{"arch": "gmlp", "model": "multi-label image tagger", "dataset": "analogue clock faces", "image_size": 32, "norm": "layernorm", "num_labels": 31, "optimizer": "soap", "learning_rate": 0.0011, "eps": 1e-08, "max_steps": 11400, "lr_schedule": "step", "weight_decay": 0.1}
Rows from block 3 of a small multi-label image tagger, named by matrix and row number. Rows with one number belong to one neuron. Each number is 500 + 50 x the weight over its row's rms, rounded and kept within 0 to 999. All counts start at 0. Numbers have three digits each.
After each neuron's rows are labels from the 100 images, of 14848, where the neuron reaches its largest size: "peak on" is the class under the peak. Only what is clearly more common there than usual is listed. The data: analogue clock faces.
# u: gMLP up (value half) (model.blocks.3.mixer.u.weight, 512x512), inputs 256-383
# v: gMLP up (gate half) (model.blocks.3.mixer.v.weight, 512x512), inputs 256-383
# out: gMLP down (model.blocks.3.mixer.out.weight, 512x512, transposed), outputs 256-383

u.419:457491484525436471522530489497550483523487375544417412543469489516487512549433466544537513508547451615495577588416446431535441449548537554502492570536512496454524536471460504540613482515547523524478464449614453493468497551475433562506527525403532462536471488514561422567494581475523532530496456457491482472593536486536428532435482443449602522444484470584609602556568513514457392535475
v.419:531455539530510549511552490479451464551446488451454559443514493475508471512495458523518546540451559565472555543520464453442476523574541449432521509508524455455634546457541581535521573458462538468623461509596440402593499590589564496518426452519550497596399525506597392544533537582394437461469395444509519544472508566407531472517589447524521447474571542429556522525510519394414475565476
out.419:457393417605437560465538518609522518533460494546475495477463476535441532499543555547475543531558481471552441472476448514502573438375474636537415412552460529562444485482437439432414559498488402453507423494512478518465516551548506537482515483516499535489542408497488451554502473542507558557559484488528487429441485529478527535569501515495397540511463594550519467517564514535533478442563
peak on: hour hand

u.176:456472575447498567419428459525540471393557515589462565577490427571483545466521506525498516552416506603555518474585501511569556439504470475450576460532524423617564605561415528458545521450477514502519465472589484483589544450488567511515534509445473571427476482390528556516449562566496513562558477487469489505499495475546531497520579480533398387548417441426437421562593605398504552422462
v.176:510457450563426585449577538533544503478538508423498449539515579540423482540478568483481565478589478456568454503442459506423538488534573506552564595512535543512480577599543578538525501563523453460425498533478482522480591433459483488496563479465571525424435394503556466518532442450519521524552540572570460482578422475534549484520494460505512445511478451496483486434377546446465476529458
out.176:424610487407538469524547602387481444460472470495593514522536510538516442453482444491525494545491563459469536514453530464505459570612527505501540537508539529380495456496508544473520483567503471561515480503472528539386472546515610497487466586534462484540582514502454422520529523472532518513486383477540542485498500532507473527585550521484486487518515556478486476485424435660474484542499
peak on: face

u.378:495510567439493476641502560652405495576490525577498588457473536572452454612480542533415587529458518464508536548484586539509454540513374485511436566464543526605533427462473315437494492530592478455597491430490519471524536543539504499528506552430525465413497423521533503515552512501468378426617482552528359471486444508484555468600515435408570431460546434525458519530547493477435516481503
v.378:546498522550495539444493517561434489552578433479441542455458578480497478548530510537522499509518488483425542490527475521493526466396424441511587547462492554530576471435549564512515534502581411504462472467465508616579563448481433487527484405506460527589553473510484521525565449483502449393499467579489434434472487571483562422596521514471482559481500415472431528529522437462440627442473
out.378:494500443427449487452563472488597536424510545425509596573513526543534487355490553433538544465576606527493444489508474526510555427597585531510510594507585516450467527464500532499525466491464489626406483601487421482455523508497458538488519470536589536540374514437511520461561465539581423509452526544429454491575522510504456500478565582489396506518429493561484500472487425501467527511479
peak on: face

u.473:522452542505576538490511498461575539404448519366587493453442608489461497431477592503501590539487550548557452488505473500442454510501394534533520532530495492511423517516462541445503523541439414542463539523513522487409504454396549496533494435452520452526502495423575540492478579531538511489489523513577514577478462491413600490495481482443458459494527506542468515518531531483585509489484
v.473:562460476487495496450456450488466471502406533548571421491471514465495541499471450389463581433532517553470501408530539517457393536557531631486506517430517549578516483524520508428506480412485544478498560511545479471503532456541588636383400556522499545507601406405420514456391478472461623496447505465381557515549555513485412415487470539436445557445511562538489484428532567489535514482495
out.473:472509384466426540474505437600510460492541561585434472561518496472474447526440544472449613477478505460459353522531507501499561462468539489479490403470413441499531473527525511430468441446470442466489400610580567436463497534507459536534583575466387477469490456589568464499508405493488516560655508516590534468494525467498471477568570514614468507482556458532472571453516433456451538517478
peak on: face

u.416:489501497545558528579487474536485470603607529487522444565545485417558468512480525453467510630567513495503478462513532616587504579490468546507525548383525452498483532395521550529593419556358519499476441517433489506538566454485481498449492582516573491495549488479464507542436514482580379588510541457517563485460459441460531532491558428448487496503625545475438443555485626398566548506517
v.416:502470552506454473522474540593485598538469464594523463519550518538494447410495533500549512459437509492460475429508570521620592485438439481507569548443596488528532528459603524418451565464441420491508502474438470494529437478485466391538445540457513483523524409551586482509487508551597527499476586540491499556539431547483489477547374496463472544527483528509541495526545574542421531487484
out.416:368531488475482528495377467467507461490518461433563470592397504498532510550513537542458469467498578429508501421452385601552524554503454505464518437533496495457500461564428369455432518551477527486511490463476500462476556501477513488442403487519528568514550523489454491484532435517492524388497499508589533523544511460482458458473437535510522455549517514522505529460509524514526471480525
peak on: backdrop

u.209:478482436479427457462500514460493464539537507459464397414614522511463546568507519503548458500416444432512555590584484463539611475529436525443532486468561530485544521487577465568612497529571528580566512441523516473539486613501488515453393494541528496456512463573497452546527500491563509522448479512598453484517515485540417545508429452473496504477494629507467580569562485470526465527545
v.209:464473481402476482529548524549386495506547523447556455408482491509554512465454475559451419394478423545495483540448515534503528493480518496417466543434529559505491540495481428562475573456492531456535532435468491522475404532529483413576555568579541449463533541530517599507517499455515520550452482611426472479506517474458567448473408489563579509568413498448429526480558474539425560484556
out.209:473635438485592519500559551476492522553591459481507496510512448550514525438431445494514449477503438511435524549545442553447594545378621526518517513466446490489455518569470408547466494429420497430537389459525542470466592385504439482469488526507550444487475427478560615456441441533471484443472541545499566519527464451464494444435531447547551508461366460544504465526575575497458558464434
peak on: backdrop

u.296:531555444416549478516415435557463522553484527516501530553380451555524494439534454503540572529504584617531415525447415461462528433452455550418482441445396436478465410446415534477523494541555585478512516521492514499506518545475493551545463587516524514518491554408415462448580431528491538507439488515510563433573544527462483509489575506529485444504497504448490530439472565448479632539466
v.296:489560511530511457490542469510544493433484488448490334516377575554465500453554496571472436543423554481506536491582420556463559468538522533494472496483443399404503502456421526433465456449449469489399446511527595480556506527522535557411440385558551581526497516517471462604426522487413566548474483500602465566465437525505527569483556476494435553446557477479527417465504436399492537545438
out.296:489546446427501507499557529448508457483515417490526422422622548425580445555538561422523508486505466539529496437525495462477512495539477427485488559652512506440504510449554525524567479463536369548527436487496442629561536441528459551401548519429615508622501439484485546444382499466482475565553447493535528450481491517518420536468502523587518439466488492574517513527495558518410562460487
peak on: hour hand

u.366:549459562422522457327429517500492524510475456543512394463541529544519513449480391501448432608539564520475579455460469502467597498501444413517553514546575512481515543586435516451417449497469505498497515467527557437498498547472461586504437479524452519467511546567430532563565487496580498436461471385507544466430491560513434490445529527493481487528445465511431523501561578509361507509503
v.366:502485485457453425534475540513488527487446439555438538540416524588500512527472533583520593581469451502557564508493479462564449544501516492490576511490434427519557470443538455520456515487489479456491555425509483630589480477545509449481434566555529472511455560561493493500530490449576572485487535445494452514583494482479574516479507430546507518550435380534534463547498415477551482470492
out.366:506478547387532603493422546497561462461484502449526586639444534519548434492514488520590405498519441496554475441410408533584514490459539524489506533431411556523432448515496513481549498553509488541562542615440564450483463500480537530444385549546447449441463509530496438504524478542435454527437482568504370573518411501514603475452474475535531512547519522494428588485485492528410558560530
peak on: backdrop

u.272:415508360468512510522508454470528529479497507453396567555388453445513509479538452555490504559508558371569476503548519407422553554545584547497476387487478496436551558522451613472478616583492478543581560387537486464558524477382443537533474496530472469476509527537559509526541440478543551580476438510544599571486511494424471489382503452576499473457465541503558519455529473553618562454462
v.272:565405441465603488489602598429485487520464451408482487473480546434506583489535526508505532496459511539605444542541473503541537505572513515448532477536571396579538511456603437529530472554519521526515500517509467633497455511584470512524468565467414493547470473547454476571497542492566519471542521476466542533427459436511492505500544516519500468582512625517484502484524593425500448524497
out.272:456434524489538469520573537500505475452474465507576463503464480499540507520502473530572610454541556523528472550550506465551508507497576509433522503432597490543546492373545519458559437487520457462453475571419465576456609419507532574480537424520540552489520556484513485509449488487569507441512489490482436486517503527571514461562550609458492499495428422493439531510501494473526543375502
peak on: face

u.95:537506568554469501575450557513462427378513516548548501512534535555484573567479448410515481507463514563452513438608444432495449479554491497430445440511489445578579466642530506418409506587486557461563669520394463526463458563545574470497545490522574530427443475547479532547440514501642545500433528457538477501571594459466488487507513542507520469458454453532447472492499555472477606462404
v.95:480440474466489573488462480482502480574485454534579474562523618398461512428450567527520556461593493449547339516417603559563513530499490531471450491510541475477511528516490487476413514438495524425529528494560550495442515536442601483516461565469555554528501498474569526428550572527522476478448395461574401447470477515535490420489490519554495457540525467530491485533489456544516467517576
out.95:431482499434520456487484439565561591500515510442493450598478496459517496481421437581530568544525522501474451585442565478539549570427507432496443541530478491500451512454476448485547473518533458535512457482497501490443477475502521568507538443529564513579546535486504502453490474428470526543426451490466544491499480500436484497487489516442513497504529477559542523440509526482499446378515
peak on: face

u.415:498468544523491523446501354440476587483475493557451522375544564492448540450494579470557489512553519534478515495549526477517447515574502508509437473585509441480531475549622554521531564562375558526573401560477511534458496536502537476429516505502445517572512541505487550524548526494457516559482459514452515436561454513522522471490478497457496579536552532442528507398524500509582503467524
v.415:525450468509461496477468418500436532547514509527521593517547510422504517537451512525468452597457522486446479505440491510583651563460561473445497481498501451489419552566497483528547488523586470492464459477566393412446547523460544455422547460523540443575525614564495517477460485460530509478590544506562598495455530539566542552407500439604425419445503433522454510430513518570482472491552
out.415:513531466575490493354467509423439505522509451511518461523472519441519479445506505554514482540499448496427521544516444486559596496526536471434535486473542520526507479484413503502495458539524383575547573515432541507513493432415508529550543486511528526474380648485427407458526591493561453481514566563426487475527469450553521525510554578482554502501473448581477528557451420541514445478519
peak on: face

u.368:554506451516509530516460567481412480587533452521537475447490544416493478509555525460439553493602559449539497516561520520520432575606459444462435529497487502501482594443505568450466562505515599505505506559471538492442485561556384531409475351511529565508483549478538497559482433557534511516519303549571453450512500452606536522576562496567428499415510476504452474496574517555455475523500
v.368:484536521554459427446462532543554423534551597483580506516479596486547540542612470484481405544491511448571499515551605465457430461550534480453530521497479491501552533435514534460514503555381449565564529501501545475471562534566528496481409454426558466461456495429585521522519479471428438571545513518523565610486488557369471588487530488514414481391472556478505561447534483523529441521494
out.368:493539495534468460552439492558557435510558415500405528465427506483557538518584489545514496518384532454456507458388531542490432450502441380533529501542500551470433561492528497507547467486493465501494546496512472468537506560547505525537578442617511502561504441406497507536419533440546538483507558387479485448473469438455466450508440498495512559553574502583463481495461588451496505495492
peak on: face

u.381:553520483501605458452441516492452497535561450515522510496587463590475455483464493476476448506527503486491595567490509487472544468487558522491525494408446457408478621544528551422533415489439491537530477581528528498562458491433516502494521510492438451538462491508528460603554554542466486540547468455578463536508465550487536470470478507501436505478553546540517495486618447522478469427508
v.381:533554569559432484422495452476434475489428487577579586526490409455471461511613411463477499430576504524529507492557584508583413402518569475542499469488541418498555557433504491421498535511506476610431456582502471430474459462530420489454430470484505480520549530514462500522486471519529546442563511508507513543529430551451516484536540500523642486504472524559455508555481472605500535543596
out.381:568529509549532577578523522517537555424406569328497534454478518438440480486571522486510525481496447572543509529428479513542452497479406564507456470525564501572472458365577367572530524524513521536454465501492489457480449445566481537531556541581431506389490561523472639458617431513546508433565460474520552552463570558554510528426536495456548510534482352505515486543375431499481485583550
peak on: backdrop

u.208:492491462484467468528482484578525495576511485381524442497477561509622488463498659557557500540392538588586559557463469569532528518376492444463447522544456530461463516534512523447519515485497544441556529461436437575448461539457384441480577535536468505559529538442538478551499470462474431476459492529502420481419499372446520520481519564475501553517464491493473473484601539463460363508529
v.208:508518447469493477472581556483537507428527480466421547459548471515470525513544583506647476484359549429495450524504531544503490548500496570489393464480502492439500555411497500546454501505500577577454498467503595585481480460444534528545559562562454527507461460568427472523462449460487521527541525564446430493615487544528528498600547524474478499579485431471490481556510610394589507461421
out.208:548517442501455463500530437526487478455485502531522551538549382567536486454466435473480447506563490533541469407552462526462457514445503510561465489438557507499599513503514433457500498533504435480533532539400633455550477357441569527576594439459535471475521460512439515442519432534526546406497465549509455479560587497501494511518483369497510427401476546410536448553520522479490574430447
peak on: face

u.170:450483588507478446534559518435517547438465530395502512474510530414471428598436469551396559453463490424499578532455535473473511521473585557503445515456375532498540536486437548454554618553505463462538545491452558486529489474483513411519433507552471450504573568439560568405434465482519480576617587516590542392481461512391528519508537449433603503518524535457478611506580455526514453385505
v.170:487511502478412464463530561480490465521563562416431495492512609402541439531540555545541512441531486482534470524487553545473436550378552412589425467445533476420460624547475449576511441447562432525415493436423522425522633458449428526528467567505437495522480598477475514477556497485477511516547467533486477490543521491449527492552598570544425561592515614425471460454605479497559430459489
out.170:429520412478503532542550551515584453587556521474574544513567456540565568463474516446508481587459479505516618548454574498525460498538547542464528520531468474504461478491437462474524453469499538552524474548477367556513443512500457467458430517485471530571497434559493553567465544557408507506537452419516500531510444501463445546419564579529595497542504494531514390540546489456513491468495
peak on: face

u.239:529489527536512499462563542444546493545493438505496477422543430472475471486561465526443543504536362486522402487453573514527479472532633502494462521405529504495443559400504443504485435505513518573549513436551530423544551556547518513447519487407590568609513496524435434504624586511511460514504496473575541446549548641612512496524520567515506483405487405534523555579537517571548453533468
v.239:486528527559576440487467572546493503538522495497464549477507402516454481581517493528466562392554437474558486466572597453502597576412491522460474424518530513513434461466486476395535486525509538556454463431531543469599580486458437481437542492580559483545471544563460524463461539510410479427470546521504544464435501454503535497502497431545530493498527429496445483402493522408520446542414
out.239:470540507496463516509500429469402469536492620522461523514438543535538488478584428423520512528465521489515478462412435564478570563523553512628550552463534448536428450472554515521474493477550495465408463514453569319538460573447479610460485481573605456443425434505498542520503453521521536526515526449500468469476470523523513537557572501534477518501486540521397491396459606474528403444505
peak on: face

u.0:477502535532482525480468518596488431524448402492595478578544533580427486486515497588432552471479584501542609610528450452547554489500493471423383406451539496473385523468465465462480534558447468545539612519580478454606503520483545469513494487465454398610484457520522494480521532537549524533491503446485555421551483497500558520487494535537622453504477515510463478453462522512457559454594
v.0:518514499534364512488554494532488411442482533457412517419463413466572556469410479444528451523510413588522499466489517512512480538560506523496465508496459474578507456522576480531521444488573448442411448445555455511491506426468485528479576548527507552398471557497499477470552452473490559488618575466566535518596471525471501429512430466585451500547497576483447526533534440454469520490536
out.0:496499385495444405536500533388594545526556479454493524549501530583516461577501462431466449485474537485643463444463560553438497551580505519429500489534541489458528491541533530517487543407528408551523461551462537503445521477433526576484546551460522581489521536434491449476569531488472462552471481548481467581526472486482394454452489472577528513587460580519515518493543557542425528529570
peak on: backdrop

u.78:473441551460504541466471531507419512443488359456480516549520506469529487508518534511459499423500444498498439560484412489533530513521430567595490539533521550455494487503497456541550431435493469453581451462473487480517504427518509443479558516429491546452459467546554522478504465547507453498542439411534576503516506483453496562512500452511513553596432477491523575369450487402476589420572
v.78:500471538551467461458529505564406480493468403560488524495453583448486519530454468523535469523487448528428563518471450524579452546411474519545564522472476528526491444461524546491444428543427445419455418455638529502413431497562530464530437542614485471565519448442566471467472512531583508521437489524551534503518554473570486479474406502547533576525476519570435523499451425479533538513557
out.78:550542482499529526589433423484537469570503482446455429453504558474423458511458473459486541578455567510479559509541502555386417550497453466558561402563566471496465492527527582471491449517480530503487448459529534384471544494537433517453488480492465540536501514445468553561504514572567556486473485530356601557519426525492564567471498559541469517421542453531447522594549473490493412579389
peak on: backdrop

u.340:454551613431479544449533505505474435513424458566481547433465587526560458481428613501524403463472530529585499545506407578389608537514468558475446414562453438532417486471479536550503456505502487462596566519461576490559544529461532518598485572473448477550447458496428432525462567568428481615489548515458450479417480555453578520547607577486513508446501481532527539505442511516472475507613
v.340:537499477381583507593508434482550447480454579502442519542484502433457424505575508541445529499502535490418513462533437564509504527448569444423495544510508505566448576515567425474538563435567446587499399485509567500498578555560489423471405480455596559477502575488447555460591505486657410410414595476610449519584440537498581447464466520490431491514528543554511435538583427546536450553491
out.340:587517458561470445522496469425545526448546537481516494503554453557490498453522500472531489479471480432513539412534568547521637531545462536574559495466512470404561485488445462531485453492412534434533577533464401530474422444603501552488550482450454421596458540488660480473411507550547521503475501453446549530522453524503457491481513465475497560545438477449501486424553447548514497424551
peak on: backdrop

u.455:478437510552414566468435389517564478532579542433526527519503401461557491497478504576519510470503501538427426536466488504472490531503482490508429561404549442467504471470507488590519393562575419552525480526449548589457477465493407505459565522505516485495449466481551487532552629447539509468474468431450463465470502506591472526488559419507457497472526508441520512624546555458502451494549
v.455:541556538534466492569519439509562537514464444446497467498510541489487550478380534437527538483511453519500459429562445491509506536557467477502463468489589539594581460591564536466562529514482513506395444554479434480594529502517495445408539476564530440527484485446621504481475457499514532505487516551498446456478493471428533612565504529448437436422407543569455441421531534504454444488508
out.455:565430483433466450443525371487527548618426512474498546524509595497490461476575505397473492514529522453492421528514552518540517509507500465457469516524533513527548498480471527504431500462473493543425520496557534453511510536446577392464400581530469483580487436601519533480450482525531478385519511522556501431497450516486432489509433546502589464542491455512456489469435466524501509564507
peak on: backdrop

u.273:508389496540486484506504586531527514474470544488548504581481464570505496514564529423490574484515455529502506500429431467527468414542544444506461509484545499484492382402473477571397622538512550519598556501507541497441566466379592607490536437519513581516441477510529395480492472421524528459521486549564525537474450461479421487510514475474525471511490452578463560434546541542535467500634
v.273:501546492493477478487548499493517596364454544500446531531550401532482487498424494564430587533526526582499392549468449481538501540542490477508442486499557476457532544490511523509437430471532440423462497519509478571516440502533474454483537571455490445507455492530464532495507592501592469504453468488453498545381475625596507489486553590505438478556506489547491503431549469475518530483463
out.273:543489447517564581419497607526411465492455530497396575501532411438508521552449456468460443575538532479516513566557542483470459516522559518465434476510519471454513580540559534537523362487537497538530559545510439526532514436495601500483491514466494498565512447439501544441531495485474515507526476468529431488366466572510532542460563527520552552468414522603549527460408511593485550569516
peak on: case

u.144:463542524443520533457485438420524571533615524494430398463531500618521427483451472489470480483433466516484436488531466584438487459500447534518513497486491474406502494566527431570469450537490564529530554457514509512552534498506434429469489433384499453588432488451495493538489569568431523528462492529490471500536483467491525481414506444472480329519594506486546595522465411524426569434540
v.144:438566515459506534451522458567591428556482511466471424505430578538471567416545561521464558462533462558431428441459521615559568482488443422509478495594530437599495471503532490515425417447444498429412504527479522479508551501581536461497495477506534472504583418477454486522504536420510622532476563587519538535526517502522559440494460545500516444501402487545549473516450431513501486449485
out.144:518474564618434479459513479454476486525474472550553520509534541445509492502486483432601608475607429507470588501438423485461502572529479494444540543420439547478349576509530494506473571489452565497506414507508551453411564494538392464557459513587516571491533593516500671460509510456629464519511533491500520422521456544504538387556574408528465578433521523443539444542459500497480455444490
peak on: backdrop

u.426:487521569525503516505569522453570480491460507544408576439561473516570477527507427495547571479446546521528475473400503430521484509537599485442526495459505425589506488394406584361515525441598472515477487512405483470480480540524474509487526517498547577470555553472544651479558443527547581472545452453497458501549507496487477457448430460555392445521542591498516508433549510519372555473501
v.426:618499544564431571489569540541558494415511487444406539526517505483534469516496477436505486436492419565503408430460557507514546428522504508527536506461415484461483409567501499529472524497431552513448483451416442533457385472497519446365553527550582478517579511414539469509421474479506624461495471621447484557421555541514498491521542437524457475548489561523419505439542510501479518550477
out.426:471404555479494601521406495456568495521460398480479527523478492598436441517513474492519453523475497484484483563465443600530476397536482568531571508551514442512473415536574407511468568535464492501496519492457492479564448527488460461543439359566452539529480497603479473491440579493570446524506484532586554467591493492482498481437477544481543516522440503460568496529407557512544529518558
peak on: case

u.451:509462543477548519392445484550437474476485531541577452481523512497514530506560481523517539438542499478454536532494498508438451415543495532490527521485466442558445427536348640530487581364475422528518452512551467551527441457527580506511445476471481460574459465437459585550437432446583524447513548409589460396540518550544425491533461571486499591486434492509370541599469473552407487514543
v.451:474474437446580391498430497481517557541496529424518505453531510396456553419573476527480459554556462410499496635388586520429469559495555526489532494462537579519513405411507578435532490465492446501565440502512440593613547521486536451467512470454533472503475602510464433448537524583537530540519446502539388420488533511439526610540481441594381456450540496562429542401349501474479480592498
out.451:596504478480483453578509479475560443530440476449451499364508506434495502423526417458472420489468524486474451557475547529450527516543471481450486480475451622446509586471604456511541554553478476419583539468493414448471552532530514504545469449562548544488437422602473496469399444402489520507418557483510544473483415554526529530530604461513512497469504469467503532466503421516516651450451
peak on: hour hand

u.66:565502526460529539500492454607472517539485462451523505462515499513467447554490569455384484587492593534496429483475548622447517467449535519569501423453528506383422455469532520559530503557530426479557490529450592391444507628565436532452461498533477398521473433513449449553517564463544484531491548599471484533553376446462555463524470425531597525573556599438444489556544504411465457428464
v.66:564544463466490548532458563540555510440463459503541549526524573575437519578491439483447587507444478456523542423484480539541559473511443370490533469529461564498454473482498501507533577443475483535458431472459502476424586450558511493513541502498510501461442591506507449592395512484527516562535527441432423537529484528466571526498496530541479498506516530531521498573560437521358517533497
out.66:459398491488473456470455482480628485502530621452511519500528553484515504449510505501487505480575488428506543546458431414569555480516408546407503441515513459610528511587493392504485569595430528515475511479452460525512442467411567494398579468446560491480619572473516523461459519572496509512541517528510522498536538560441419535431449566494572543434432377496585525543535507489551495485529
peak on: backdrop

u.24:455579540435523599416412416507548481476428537457422564485539449484460504526480466462527545479555477483484525519497455526424509443504476480499585514495544518462570441524542487467432540478411473516440513501491555579488455484494585422433503626353439510552462533544535457449428571449478469478536499554545424485556442532563558437505455473499442482478583495499451427529565437548554547457435
v.24:515548584459493448557556458444502486476509572447548516493529554477434502548451569452489511564490511500443436404390451432463573526492432452511562458511538498479407547558481534447473490546528425515521509503450486482577591487451471486461477462442517404584384505501604464543486470697578542492521507424539460439484544479478429521548540542541434500565438514491468524513459430523511489547592
out.24:520467486587351467480501513502421516516491538457582384559468525485478476526510498553461520503435475459513460500510519465550436527462473471483455496418525492463448527508460495610477464478538465498519571572455506464481535565572447542527557396484533589505490542579536437499578479568515440483465512545530466405476494543488447555508597554443516442477437565536488516434403587485422476535556
peak on: face

u.29:442534586513466432414492549529574499487453385501467398504495611620554424419403579511471468463521468590524518474546502566422495418519516483476407497533468480523483514592445533479506597537527474476499520537460491502534481491469453485514510508495406456405542439494546536456471476472550489513466505358484523569487457424567463519515480510467531491541455554528480412554531545529459502487557
v.29:553539391505469421434568470486454458437521459544502544509545484486469507695487484475606571465487517540505486399466553475587459482417544473551501475475556396537540561533555538533434521499583568471523542423474457511590408437469397452479560449472533502439555464530448577511511510523433519447467568527416455450558579535526498559496460473564520573509496505495573593590476424516458448500539
out.29:584415503515482527497496528491510521552493462509638544576570540466512495459579422539571519510425503543505524448514427495489498577543473558400462518491483462413503551425565490506548396422413510458454463407528638450434565506527440487509477491456513519461482538528534521492478579393395509522492529530481471476484472486471533483557546427474508468422506496435486412391479486523479525486481
peak on: backdrop

u.75:459541475476560458509404460478535497553506531504483476558390551498476454517472532506490510536472482398609442589422577476457521536507509403508587498541506509475463456523462537507524566433523480485505465593475452477505506434480465502557534445469427436514491553486461489613495544597476496422537477535568392527595509403434506529554545505527525416537469572543461379518403501535428456477526
v.75:558479514439584444545493482473638486493570469422513458463447583511406577512568576444420508501458572466544425518454453449569514559544474478541573540542552475499404490523479506496477461445476491542588513537472506494501498446449587501509492564498514528378485580524497490481442430522499514439581447564512427460572458542562477468568527513507581413411470468395475479513502470461487473504497
out.75:617453517489535567468482576520582495510503635480512443460531456417418624512501549548545572518430439418504546343443476485519474486395482510523487466581530482585447493424490507470374464483530563510541475438420490521479500436478497519438530383506549473506489491565496417461501605461532436456553502544411482419501379499568507456584507523499533454458503476491451556439579519482545613531525
peak on: face

u.80:495558562536484522539516535446453507480425517459451481484469546467513595543433404538447511478527430472520528482517461561487539567426440480510544412509571590482472539477492516540448473504520516528648511504398520527494566474456482492525502401444597503543518427454511469471551502487529450419394564505476493502551631390587460520441398433583496502561529453476627533538400520475471523570514
v.80:459544443579449486445546517523466515509472511481440478416577535595536497450460550518488447442576565476542522560448512457550549517491634377489496533467599471580513488497462512436511518506462445431478487541480501500465479514493534559576529415489458628547385511445477468528547470518583493510441529537553583467497543475517384424530453398472555498442521532515517515419597516571561491516452
out.80:447463563523469537490491565508407470428511460460389428550624557486533459553539566362504550478525578557518510516533483539574533465516486541450508523506420616579496478477428504411495429513509532435458498467486509544469434509542496547524563553540399447517471527541545519450569420560489609599541495484522573450515492476520469496500474545423545543600554512422492472509483444486471615566580
peak on: backdrop

u.107:465426575447573590486502530563484437507534437544429441502458475561471480508509502471558519490473478530474529464548491444492393480462514508566589529457495508488576513603526525490429466517471411430462445519444509487612521558461414498578545471559529520509561526468508499475547407507490440544489585538532488552493468490489480523570555540426424486459460475518413453514423441472479457536410
v.107:449538555418436479506565535489517409426497515398537524580482453540596501526466529433485466538518449565485540503507565525374463441515556544583499502464443528546489492556484464533455471483428552534501470463499501588479491461560433503500483528553492501491471450462519504540448423561455468516526518477561463538437458530469508556457544445540472551520440541570465509383529458402548544505422
out.107:537490452427467523492533418508477512487527437534529461435570606464541524457445501511483553429487525467456513556528550496502460506443436566445449472537534445571546563531402530424515456510576441504586486527476469568527533525505512632524552539474562498474597442536441480498522521471484389436509552473416473457472493487478447407570510504530500526533510502532570463588568499566517521467565
peak on: hour hand

u.116:550527583477482451545570522415504445448415538450445523531575538548532520591462557548580498548513452435483556419470476527507519453484561407528399483505523535486507462550453539535501456533479529524436479479477513504482517531472497453549494425548465519541467440505488500472457396547523523561533461561441515581559544537532498574588489482489482494525493561532452581476549450510453488460412
v.116:515465601489564507415527497551523416503490435441582406586467503502488507499603467581452505528528485500486431486473605571511471554459405527452549526489503612506568525445506520637487466449632437543470553533449561529464495498478554549515568504553535494419503435572574549522472504474562381488467468553445444526535466493477475447537514532449397528544563554497509629522477516488512559523489
out.116:480545462434601464538402549461470535560494489522509471563537417474486438456556423454541449454457566538441522460455614540531588566510537480557573493571506416582546443393615414566479538464590494481562462542520634537577470578442471474385422422516594559519548412504554525492521472446425445458471455459418523626428541528496495405507438590464462578531473464528456467492490527576478474491495
peak on: backdrop